A small contrastive image-text model, trained from scratch: encoder depths [3, 3, 3, 3].
Rows from block 3 of the image encoder of a small contrastive image-text model, named by matrix and row number. Rows with one number belong to one channel. Each number is 500 + 50 x the weight over its row's rms, rounded and kept within 0 to 999. All counts start at 0. Numbers have three digits each.
After each channel's rows are labels from the 100 images, of 14848, where the channel reaches its highest value: "strongest on" is what is common among them; "lies over" is the class under the peak. Only what is clearly more common there than usual is listed. The data: patchworks of several textures.
# convs1: grouped (8 groups) 3x3 conv, stride 2 (encoder.blocks.3.convs.1.weight, 128x16x3x3, standardized in use), inputs within the group 0-15, a 3x3 kernel for each
# convs2: expand pointwise conv (encoder.blocks.3.convs.2.weight, 128x128x1x1, standardized in use, transposed), outputs 0-127

convs1.41:492524460546528397572440471497499547443527544499513494499541515453513493461498434523520501538459466459427482516576581526427649546505505469483576362507637430614530452507554449538434563536406563555446512495425546487439508508517508476525474500529521478546525490527476501450515530478538508471513533497507532474445493544472531512531507500514481522497452557405453562404486584481519575504506514453467527447614539489464555398441559368466376
convs2.41:534440455532449458508510464488483495499480420412487582526531436455511626567450512530492534454501496518521468422515529507513492460504531506522530516463471484445426662565515460525527499383494564532484510444465422520424526505501492522471548487511466466470425531530492541531521556504421439489612548558412577459504413421404516533515518510426533572499411461531481578644497502463511581589515
strongest on: plain; bubbly
lies over: bubbly

convs1.59:499469433543512505505434452562453454584441481448523619532471493536510520522511437444507394459467492564527475489504498546539434496466506569516595420555534457452436451470502503546516560497471508512490621456557531590428449556541483502495620522465485482566498520512528469519518449502428581468479495514394330594504567453559443483448578527550456526472454430503538498452554530513513505486418498643528437439446552556522478524463544471474491
convs2.59:534463477519418506580448525502597480455535424453419484503434620416588486481475523495444458499423525573454518409528489422452420487579442488462473543454468490483518526511551495473435545577539554503405490532475493390526521453544485389546529529438453409512456519473483543493486489503485489510506497477612514531432524477514433430537470558416580495505505573596381487545562487507483439462525
strongest on: plain; speckled
lies over: speckled

convs1.30:478439478494549507463476513590616472494450479471475438537479436507483508463397493458468473480436592538621526561615549506482475419455432478476467499547557468537533507478497574485635497574549450437549517420451629588511497498492492459522536569524541574500506520509456392445553543435529536474427462479474509534594532428457487501454517562436489491549443425424497549457521576577536519433466532478518499526403469451567524454476519517538465
convs2.30:549497487456556434510424417521535447492482529474422531506551509508487498611432452485530396600342554556460471432570520562469585495493581481445486493467587433446487524477510557531455436449504522530614541508524473528500580495521454474494503524462485500483427502482539446561507495573539486404462453606511556426596514512431508437424530521486556514485609482545481460539532510573465515475544
strongest on: grid; plain
lies over: grid

convs1.91:554514504591469529392597499453432514481523482474480463519486485495532490483488504442494468474481428487517493509463482497540425489417479442508514415471578526505533479529589397482693488522605512524516527445569579546476476522469563558463451424396504494503442397475572469487535517498506553497458426489461481535470499553506547555505520427511464538484489479551584486553486498513455481511461540468436530505435488445543579453466673507557630
convs2.91:566501463500519626607470532442523577476413451536516542501468497513463404510526412468560531509557496508570509461523556532468465439518529517523604373518449486513468548405537566425467541493362489518442483510464557499519484442490449526531549628440525465484541448474555472548486453600475457558569449529525483526435523482471508468497445507528573534453471502523387458478572516490547538395485
strongest on: honeycomb
lies over: honeycomb

convs1.109:539534514548496465475546479532386512528473516553540467512480520449482511512558536516458507425378547469531624530508592473389454489454519586453454558566497461489518549461594514409453502481526512547479522499562471464544546476435493486500472534473520445511477537485549479441506484476528490500529557542463531443521439584438534585545371560575477509465512603437501525457543496419456487419498490608355432537620519503442447451466583491471525
convs2.109:505484511493458541516499469512400449453566505483488561523522503454577617554516601478457523468525521519457558445471484520486551493491520493491566420385585600475451467505587498539547592494427529502481476424504503537476619489496488483601600602455497497453515491520538487422495569500517486569486590539486473510552424533583467433501463473589455490493501506587493529577378592441511533531493
strongest on: cracked; honeycomb
lies over: cracked

convs1.92:586535483529551461479486565433539575514520481538462460535512480482552444473458484445514478619487555528525593524490486545533547476499495516509518428541518500498498471367598368572471424463521557441482445510519546466536554596506556486491529554476532471559335597491391475471518544497512491518487496521405461477492510513597444536507513514465548448413489524539533525583489458475532442492465554434566467468439509450431491391603450467443538
convs2.92:550448578459555548445490529442464450483571542491484556447462505483503443479517521529592493550521496487517524547406494494556488531551602540497513532489452516438490456574567501504464565556507514482625456556455382513454390428480473526449571554438517495590473496444454565499467559436598521544515519482554439440465569483652491537488506526518561444516508430495431495454605453599492515490465
strongest on: plain
lies over: plain

convs1.125:560555550505489465451388410518475513508514513492452484543521461482525470459434441533537495431480525533597561409488529520499560526546548575612449546521527480528527502478483501488501505518546485468509432560480499569529428496541521538463482447484598572478495505452423347351501545523519506451524485497420451510500471488537583519497545506529514388439317385503429520497500551532505547490510546474466541499478508457511545522580539490576610
convs2.125:502517517575413545502512559464502517459548582443551484422502536485567389447449497485476577538558536511495525559562598518477485497524488441498516538629443470526366529530510518396439562497488487411485488499500433411508422429559570486489568439507530474509537478441411419418540425507507512523522537506514466517533552542476487501499509505356491543482460544441565427507531550479390482557493
strongest on: honeycomb; plain; labyrinth
lies over: honeycomb

convs1.28:505507553529568495536437480552513406509534383424549527546425487546463577444459557536457510589498476504450452495564479442514433462601465525512554487476498477449516498507490510531396575483475485494595491445534471402484554495481539522420515461448520564514533562470500521459561495419510552457466521564458523565404498607418450563451505529550445505581536482496541527462562457498484483415444587546400601602519458440557505459487407520569491
convs2.28:570508527523446444446530538500505557522342555457437514515517509412556559432498497482548470508422426599506512515436529562483492538479405500443535566494604451507579485433497406622492453531532469562484490509493613459509538402467446533428543541432548539463529475505453470432534493474426537453441510458512485524464499550514480510530472490478529448440541531595550409476513532522414398526534
strongest on: triangles; centre pattern: triangles
lies over: triangles

convs1.17:572495451542462381495567614528540493413500517489523517590599567435470624438451422545507496504497521453464503475457462481497466562546555510491466480466458523483511456446428526534493501483509506537597520470457481469439518524490520476460515475507581531498502473395507520565554457459472503532446504509515520558440429491545484440522513531574500423460476498450351430556520561522644652501495554551475499465423452452431451584518486536560536
convs2.17:462436511547476558485469479482477491586482488423605491457593483606513518486402493499453463394434508545508484487451625426502493454490558452551489493506445514458504449436439453555495547512539493553436525485560451491480483465553439480630518527449546532538514510440463504571523693473504484478535491462480433513478446496487458593571541430440476489411534502477536499500506539464478588548590
strongest on: bubbly; honeycomb; plain
lies over: bubbly; honeycomb

convs1.14:510441583459470559629583544435610538525507491503399491518518518569488534454513441392491484511455569615556610486492485455550511424486506581537509601381551603636660529541497529476450501441519543465497511447517530501537535466489421497447462488413465525460476500486451419442497537449541474487496472479497510409479545537490510480445474497457537477469462461498490510522438478466484522499552467565467515453491488527535496532487433391531530
convs2.14:434508534458559461401416554530467539483500441548413480497527639502513521458538462503461527529527469544551512531469518465516474503449519609552451566583498561438539406462524426520448506462382538593618529518538508596468553553530544576449497553497449497459472570473539437490480448496489549534555429399446536473491434481497501466531476529444422583535415507499548524562541507478479531458588
strongest on: dotted; studded
lies over: dotted; studded

convs1.96:475495494459550523498519545433514481624448622518613473475488539509464577479527474467434419400542406436411509529424470527516448501488416451509507479554507510457474539384421519520452505442430473584544414448577606488570471513610533503525533520521431508526551486538554555477463498475469579502500564591519484472492562489443470567440496428541507601547538471514465509517582386538514479450468529483535555508546449481491419463515501477523547
convs2.96:500557558532588554445416454430490454469494559456504521437488497541453553494533467516501472639536484503581556477564522536468514410487467414558618470568491447523515504572535494463450459525380518496472440460508507537520447535400468580454522583550430614501474572418559544430534539573552539525419468442517477561493624530416484457478487524490536524517495483458506487523523458472523532462568
strongest on: grid; scaly
lies over: grid

convs1.88:571616499457550454511476435549471422548488497518389525560526559512497566505506466415489491511489465507453423442487529490497492470481493492496512555458477554576535505470456466478481502650595568566529551472501559463445450507533500562420523438443513398560447396558451496591494489474501538431500438440460480455501475462521517497535592538456534504446434404502507599469530502501475459548406451526438531539610603485499484536497508503644518
convs2.88:447494409507472584487533452462507550442554501471547520408517456423494520525539450500539529480510508490495523491554534501488486470501510461415463402608447436471503412472552486501406487434391476479581472451509537475497580450477531425487570583577439410448522473527439579470481599505590469527657506503500452493493517470447544461525482552605511479493441498494437438509449481485482550429603
strongest on: triangles
lies over: triangles

convs1.18:493461493490618441509418486511411432432475548538601546561363520415494545431508523500475508533535501489436496528433386457539438488600539507517527505515494551460499554675549631418493593472511457515456530556465551455490515562501483525479530482461565481445462633442480560466546504531484451546512499552488496480531473567540506459477492447479530405509544504399464556487498482433480581525500499467501490459521517498516451452489412511549553
convs2.18:533537467439521448468385494538460467483473504483503511444501524468475446579553488479577541536453458496544538506462468496445504448506459468379518434431645583544513577412490384532504520493521480487514450456492526522420493576525523483493535446434452479491508541457504532450472407517497511501511490547405604550608583648474465540479471496503516628466560480466522457498506445470476413437537
strongest on: grid; cracked
lies over: grid; cracked

convs1.73:532538510502572510500525475523524490483474521487492476499378442415388325515413393436414486458471411513491478554575550514530477478497512471534564534557591512508496542480481540496458548539491525506532537515514544565595497468426410444498471480421555523481517496530444534533448420441490428399392436509542579517525582511489489491507482495527538454502505493513583559545542622598564543488509496471455505450471509496514583582554514450567495
convs2.73:611515607529596562537537445470551475546509487505570496532539476506491509589506512527561526496553450507404529524523549488534593493533532505467453517556506530465458475487588483522504514483570518445447451395500546470437428504426465436452516530595430578538515481524448482485517563502608532580530444573451457636524525493509493501535582497485432463557481550473402429528502343498516483489462
strongest on: marbled
lies over: marbled

convs1.117:450420463525544467512519461469524531455445590523488512488498440531482431524477483515466511495530602354493580476570511430495538511455472552462483602480424541544491481454561496448565524481477446536528403521613465535639470495498478450472517571507548461376563481441541504474574508450565489473489499488468526504408478487465456508501447496544512374594541474486564595448507672476522552476496470511534505488467532481569517461526582449463488
convs2.117:541458521510445549530499461422497545556420564473584595446509438521491506548424543502507527576529496525497512546538513516598451447534525483502452530536527383544370508569469451470532425432462486451514552507425424459475523504428505511468565563454537410556467392515495562463526530473528552598427406578544557464575547513482506480504561570441452516444452452469496463524493466567449438546421
strongest on: looped
lies over: looped

convs1.56:519592566559476579499603484536560492551482524543561493503533479539491504539589504468446471431493458501432442489512476566514529568565540521477501506479442470461448485508539435527523518506524476462486450480486455484513479509460440547499486380475523513481522543513507511511501519495521476527524516520458525494621532583549619574441412446313496300435341413473480435463509450516514485513579485573496543505573508534511500504516460495463495
convs2.56:400506474475442499468516473500529540498413550508484474523493519551493535472385498508484457453547580415490470553462492554465474451488505477541537410508478476487352429507525489453539420614508440415461511445655480481542507498493495552423473493467453445423568507585468495492443533506416439549497487493566491491466528449533562495492550432387450582491513433503525473557549486602452486408445
strongest on: spiral; plain; rays
lies over: spiral

convs1.120:513468537487555399489452496494522470566516480495447462390412532370530502503489524452462533502509509497480537556540482526478504492498467520467485556498492503549569480482510445523500548476486511664602556460622475465495547558487539538455564467465429414512328553399526501474555500497524480489499524572547554517542487478511502474485443454446400421524475453429521505482510547489489536501468539529536498534506535637550472598589459545421392
convs2.120:477526493503532470548505477512508470370521542363500520470430450484470423547448452495456363525541552523467508511503546584564499505427515472542465390422522460527399505484459563541532515538546511442574530493527501542554508540459506546445375516494491499499462517618474499430468585456542427561489572454472409512527533506489490452548545562425464485480492537562547490406537572547589520578514
strongest on: rays; centre pattern: rays
lies over: rays

convs1.119:478483485563508494510531563461457529549530476549477481517536505476443494520519522459481545492547497551466468437479528513498467524513488490494421474543483418480521465479511494493451541484448559522496464562559392442540397444530510507485566465457564562528508448551487480598517522440501484553466462543444508522579473447519526467353489598482384569659560282440477531518554508559497447475450490469534487528533489552534584534430559551578420
convs2.119:503454530518574504567506392522471546479575494433443442493497550554555476593469504537458540521521558586488521494439456502575453417610521391531484506499466461468565445520451430532513474484498547562567438502532470522539487502511569496661482542503443565541481578541569467597544521503524489424522504441525542574528506554567465526567513489580513460475567529447560454437513487612560589518529
strongest on: checkered; triangles; plain; diamond
lies over: checkered; triangles

convs1.48:459449538547424508566564541533514545553383517497503537425456504471492484601475556520555508526538462510417436598495549494491496480551493474517499453451562512567545445518532496476498561547550503493489502465480530562552529567477537596444449417429499515473479507483453435427460420462487625465539597487286421582499521494466450476537540505517350497464590504474498491457528489559544453498426504561465534542512522523457514478428552493494516
convs2.48:429526490453494415615476444487453556411450474450394545470478515431428480513461424464448489502481500571492428527512500403526446471540462608579542468484475451359543569528400440530540489577525483577397464494492526411613519493526444470479519528561533593496508519560519445463473501455470485470486632505451517474483525531529456459550470447530533544476499469584476458510430507539494467512507
strongest on: brick
lies over: brick

convs1.57:460525439496518449530499512497434461599444475625544475533433450455548479534493535510548534524504536514483478523508490531395485565570496458443421536554505432487463519504481495547490442500513590569432437524397495444453488576552603462542416475498449506495558438475591518473601588499506522484439458372469535519505477636529515507515511549590556442407370420481516474538557461436478499433546513552477486572524531498516452548479445523537491
convs2.57:487497454491433557508451477515494481472474517525459437465468515516518429436543537486437569499550512506497444426543478536543458470426559518559509469660507532460496470369496547409513532507490512492541460541567464492392544415478528487437493604496448605483474504662503433507510534513458504558471560529574575556427530504442518512451478653431509455478490504431469471513422525482526470555478
strongest on: looped
lies over: looped

convs1.16:430501549540534545569446361424531536520499441461447496402416392543548516505485511479515494494505476512524470511510556508511504442448460499533509557512500514459416539543529451473496471525448551450440520517629541496477480471463499530540516494433439464530514521564484461407455521509531497441552519498514481511598549541465401472533444480437479576555574502580637625639492402492399503580450439463492528521569540558541504427470495521518506
convs2.16:504458567498537554528513618496524493443444472436534489483611492526577479469396503514477499502462472557490525512441581439457469466436509532512459509615484565450508487519483513511405519454503462573440514480539484497527500477428473409436423502441543481489492383477474510543550598463518492412474508459543524542461447437475516562572599457598404481458493465466436569620514476491463588593468
strongest on: bubbly
lies over: bubbly

convs1.27:463487487510545492489482493614535516543545447427472503463616472593425430499499533453499466547489514517522496556514570359556499501439524508467550595492488420493522409385474502497526523535535553547531527481555498514518476546537534463514499561596515444468485467545483525463538456516573431485513547452528448540508475544470543516497523516467479524564544508406321444435598382376471513474561430534506509573507535444466515417556496542443475
convs2.27:510524446520494461532479471429539408475523424449423531571436523427434460509453443524418435535468468497620622458544434527464530595473575408504490537559468596530536331481457495532508494607523457459460575560512502505577525464522525459522505426534461481506550460493531518465473555526538576548416468485544517589572453463528475495546526486486439448503473521507544490476549517463499595497441
strongest on: triangles; plain
lies over: triangles

convs1.9:473487482409471432457372451519531506461493538459525533483537525516482527513469478481509491435501514496477508558525460512544505490481516514574597314444529359354491475516495480476510513520489491497507370491552523521486474516520588578502561638499565488515552522510493495452516563525452487509503489496467485522458516534482484529545623553577509605400423525473574558507479521472453495550576533549409511432435496528529539553458395496542476
convs2.9:489488523536515452554452567512580506522499497514680575567460490493520462462506440512548489510407449510453428494532483468426481487517468490429500492474458574522541498516560464495583589543488471393481489532489535485474518622496453459466505498546455486502510482506488499408472465446490469394512542576439446518498565430580537406434527435511456496596647454487476402467465562464465408517493
strongest on: bubbly; plain
lies over: bubbly

convs1.114:471480471403502524418514592471460498478510486487541515471540544442496608438500539509540544458489510513509470486456504555481490514493571460573513460514567452488551448535493508514496518536573585476415631544453544556425471473475465495548448434539398525589355487628296454572467507535505518529472504498495499490516453535519494575440472474416519589465470552488507488500532477497542477472493527495490491540513517527418471577457415583581435
convs2.114:514551500538507526500524526464585440609517461574521506471496468544432492434585495498523494485537505472485497572507535537413474479509503484418520505607504459541385637475577502652519464411454464517506488556454490556561542499362562533458470526447567374505519461532478485460505519503417515560483474517526455459471545425549545547501502414453428536487414524596469484505466505534507436512459
strongest on: dotted; plain
lies over: dotted

convs1.110:495538526500507483444460530472521426501524518550491515530523536504514455557492413488425480448535483547577467448477560489553504552438391588471492512538517450466587521396476423560533488425343586576495538459448532480431545585583469515474532435467509533438528514510483517572557496519454441533471565513481473513467508522569508452535473461450583503456559525362541593510506441465497562440569550580465420575502393480489442530494488457581563
convs2.110:507536447441483464521465402479447550521534512492491472445470508522484512529579499531493360500453463462504438456498557528547467511454579414588549549417562481560482573537493414550410426557498469554455482490484480508503426466453504547456539432483471492457471574587563605466534576557478541523500558543532445556554574608592469515583426459453532552508570450474522452506542516501499423569572
strongest on: grid
lies over: grid

convs1.7:460466467465419409450390371482496525519466510498493547515487509519495527507569477500505530544451445548474453487516571499446521481482523516517536565415381571391358505492482524473445504530538503484517558404469509484557543526488559497630521617653469491490474465577446545554483518524530446479487491481530488487486466496563538459501503564549598592632508389485451472533545486527494458486536540482556476503509471439499511439567494434553483
convs2.7:498423495524499485479463485534521560491514572434644497526500541556563529536519546483538531479415493539509436490647448511475492487534486499496507461453490600531526464484574554528542586504517491358501472524465514543516576526348509441466555481500492539441527443532484521485524478506510571423462559520526523532520541425505555421460469473504483510623653495421524366458490491491474519464467
strongest on: bubbly
lies over: bubbly

convs1.107:495537461492515479495489473508512417455569395442347442538501578539471556479489479526486503453483570553570483538512545618491513511549450497532575441565517511498515515510447520558451528505458445537497490507475492487477521519525575437593463594609480480452482595401486452481413506472453522449487534586492519493481513512469527504527524495462519500457474541667534434493501440493470435617481408416598503521445427481509452514540486391583538
convs2.107:444500456521533417548487484389553517586557620511524430462546568524481429477520494527493560490455562449496518396490463507581590519423507465520533496461482573507568596516447547447460469463491473447526533495427400448480507560487502495483566527486499460492513500426456576432497482354651496435481571455469564539457530473463498478477521486475540396474504544454518537527500564562497571511434
strongest on: rays
lies over: rays

convs1.54:566495453533537478501532524493561502506498432492511440559481469507483513493490509474479451504495446492484512540503495567464348576593451470458538525443552564451515511500444509477517436483533469568470436501519457403506428499467420539451430561547480525540428521480498518464575486414671531389579644553509383500575526423521564476485543537432529642453490572523456480560473493547471503533440509551522430501548428513513550489482537509484464
convs2.54:461508483550567600453512442513488488608469442464598641502538494581514498432438487523376464410477485591527525448438508513429513504539552519459525465515475474456550593454469509624449516518514530561544500481466475486508466555534443489562425442509537503502516565458500520597510530515426474453445517516434449524457490512514445517497471423601558435462462448458503583466491533530472438625455
strongest on: dotted; honeycomb
lies over: dotted; honeycomb

convs1.100:480445490460515461476520482464415426475449500454511508475526493549507527489513513605589551537527436477416393592575533523521500446367463560527481467507462475458461629678544594562595491444463504498507490543516516545479509523524517516506545516522496439471477459471470497491528585510539513510520523530502460500517494464437441472565419409356400383410445464493503537520497484500495486535595556549548542497519426516490501514521504557548548
convs2.100:422391491415486473526574471503561473481455449676441438543508479575493450531451494509444418525527476505554519443435384448424511637501486438452534448561446505555452412522509458479444436561563498459514465559536454446531477490502517504586438479572533570442526498477485482505484463483517395467554517460568432534489554603527515590531534495490487525501472557505523459498497503479424517507554
strongest on: rays; centre pattern: rays
lies over: rays

convs1.86:451573550485474489502541507471521528431510420517485525491556490463525464509515476512459459481549459496542486441454508452539505432546524543487477591439450528490436605568502662416496596460534447467544468514564430512541408434423397658449447457458440449538454454499427502582467534511485500462503526478562539542594427532505528520468464506432552467424571538471521528504496530508505512534531493557411519470487498616551502590406495583479505
convs2.86:532523464577501442512522520421511470488409517472527525452435467475459499465482487489558512443435505447538507464504542533451570480509502539438476459535521425465458553509411480505579485474400475508577566441517585539494543520512505472562463409423478576516532498491511405573490529638545455450469446508579547445522591580487529458466569532554587603517480535510502505406402494489656538487473
strongest on: triangles; honeycomb
lies over: triangles; honeycomb

convs1.126:496532532504462438577536486488542445506546458506534535513456509513520507481519525513491450581459389562542468528427480505531456467510495448554594399523630398412530458555493487535419475503482568529514545478443477513414518517469472523504519453483517470500562553371456520494427504513470541522496504499543405374621464467487525498498555544421549575482464528581490387641506393536572571497469499502481463550566439492466480520522462531581524
convs2.126:573559542431489429574486515557568513442477475492589595569495465498483573519436581497488552559484534565516494469544522541604480477545487463490447468536532509517454475491528428471449546472504500459525493572451533483488528555440445517462512550450507566504508458515560591440455512433429549461504505630480578499607493521426483472491552492483467521557630370416549397471541470536578456542547
strongest on: cracked; plain
lies over: cracked

convs1.84:439524516559453534523544437553611499598400481552534525431527544464536510469504451517517600477459566497476497515422528460522485479464524489456409525535472505489532630546416617522432510565477448412479482525494499426576500400514442477543559521503474519475585496405493440497429449556528477528572508526550504390531501487505530548432496557392568465427473490429499527489518496498517485563538443613484555504445431516493417594527435493538529
convs2.84:511482489548466461599572586343539475546569494533500486399452644507629514441534507489564503384505499513539524545540521469478466454502488499490502442477488392470508508472541532510508522484488506480500530472526499577569558572522538520545461464416527501534490486496481630448481474463654527497525492497529509564530461619486503468478570542487500502532465499515603515396508416459460481501469
strongest on: triangles
lies over: triangles

convs1.10:413415483403475487524522553498504556521534429528473486496482460492456511470449530401477542528567589503520507446515492524542466564534479370399434413510517497542546503512549493542462463470470491551506550603467485462430550565538592576584529470512519498417527479459568479504464449495522544530545502511466519521449461509441465475458441472402456622517664628511491495448448523504544536486412497496456600540528519558432439569468523545462499
convs2.10:538549526441433426556516471539490494493524527508598573504499503601439531479440554532542578584418575521526493510603435506517534464501490471473510532539514510452466495500485474512596490510505468418460467541494525538424553504535420444536519492453485521526533473467544517467509460523474530411465447658461592459507522466480547433478534469432489598639613453419531412485464496473487583518401
strongest on: cracked
lies over: cracked

convs1.116:506442507486514443462447521536548495495498449458453509436462489402525516501577557449457476530410563545574528521497576466459605490512531493527509528462504499509443524553544505448539509485517458605560416479432458474486499468525460493555505539534472409522438590421535563548442525505488489509537555516434451550515406629500589647414451473417407519418595632447458511512413522489551545476500530473472509508497538532506529443497503400525542
convs2.116:471516508558496566340460562458450545453503473482508491517484459475505466421575475482471466457555503499495518507511513464498501464517469553495522475452501485492504405459568557528571478500519480510487557559512440525522388490443460527450383535459532474536503573446477473477458444527366531459548483411441479490538519413450519383481485382486593515539418572655546536561537463433507473462445
strongest on: checkered
lies over: checkered

convs1.33:442560488487538438484392533516475485424478591523557498525495494462489490456574494473523484493503500522490512438497414526496486466427527566455469424421504515603438504421552481510550492552403428556479483560488540473452498509503454465562507549522494538519555476479511493454480502510469523530538463536545477452479481514472576540495545457501513476495458582492419502409509540504555435546483509430412616502583520542468542488350666528673600
convs2.33:531489516512524584431416485434495447529481493556464448510581576570538465529465480524493437531563438497529539499492459512547488425522461488471466372438478507543523506499477469546410516495468517542511515500584554476522505441480519353599572501434451462431482450501463361593574539507482511518390566505536494488475555457410464531580573465600525550495385497470514474569480478492485548570483
strongest on: dotted
lies over: dotted

convs1.68:485502501492517530513523530583561568562562579540535582416421459383412381380369399487470413466444459448466438444435499431502540449517528492489495503490484522531520482495504516530466486497537511535508526555540485516549447508458474493463422453462543566555554544567551555555448413411398413409425410437519525577522527560568553562496539498489506546489516522550547518530511520513523498513577513497487463480470513503518517520535512543608560
convs2.68:589558570564525511550515543579532539510574502610460523514549530576485526485510516539513512485511329516431446527513575434496344472481453460488393474503460500461500455485444473514512414530520509465508370418384449491476473488500529441500532504556497502507526528514546548575365519436516550506480548574498496478522506471474520532435520522513530528514545593498495414442488429417462519452499
strongest on: marbled; cloudy
lies over: marbled; cloudy

convs1.55:491572528481472500486547555435547506579445571490520567526535494531481460509568500517469459449534481479391444487523457551474605448437543526502482505498455411508549546567517497476508525522493446501571570477472560570434452389524450543593529415387455443493509502549513462496575644554445436556427370503509518428415602525491403487448470551521591481549570446530557508485487467418494517462540415531507483529517546435494489548483487474517506
convs2.55:511531531516595578566536420518485459584478561471524525515569524549489553512434561461500462490467478476480537499506540488415490489581560446538502529554463544527479471521475430522433529617451437484478528495481426473514461513478528512573459393456479435476555565390520384525528576488515442475429482462554506554447478526607408478539544533557460421499452449497489614414547562528416498589451
strongest on: cracked
lies over: cracked

convs1.22:467461486403522594400505631459424533574514507622519427371462524392498391510584473477459501539534571518495523503475462512438483547454494493524493456469532448549572536560552535511532479517542563513463419520483470571558485448491447521514469566590493452435426537505437509556432529607462514522500576500452508471500502444557636475523523446463484466467468544503605529496504494470551490510539441449495453451442504552568524542477482461419511
convs2.22:528510534522502540465480479571484482616470499506567529487580498581458451489544503488510486473556554386476544494439490520435603474574521549478509562492506512538492576424479377583548468453447522422399445466487520429470483444469490520528467556485586474491453509565478565537530646515513432428472496372521503516445515477462534500447478378544459455468512501434550458470461453565438473586485
strongest on: bubbly; dotted
lies over: bubbly; dotted

convs1.5:595559518499557417467361278437461561526470496493544520491463495518473513502580560491512446506522465475611523471517533482508524550453443536521515520466447519493554498459534527554499495485465511475516414558489519495506404388460474518446478483546522509486508514581446448526546512514524513531466476473478447461537436465505698613474472489423451537432517516461507505494489520484537526529537476542454521486528531464412516599482512599592499
convs2.5:515460521624423587605553500494495486479442514471463513476464472482469539546540422495430516585538455579443468463427534421520506604508508488486512512350509563563533518446583623416537503514467476488535503509554543489634466487343474540460509438500501595490556459510451534567493536532452484541421516454459478495566510450486455449489467451574515480446483502525562518541542506479459481520517
strongest on: triangles; diamond
lies over: triangles; diamond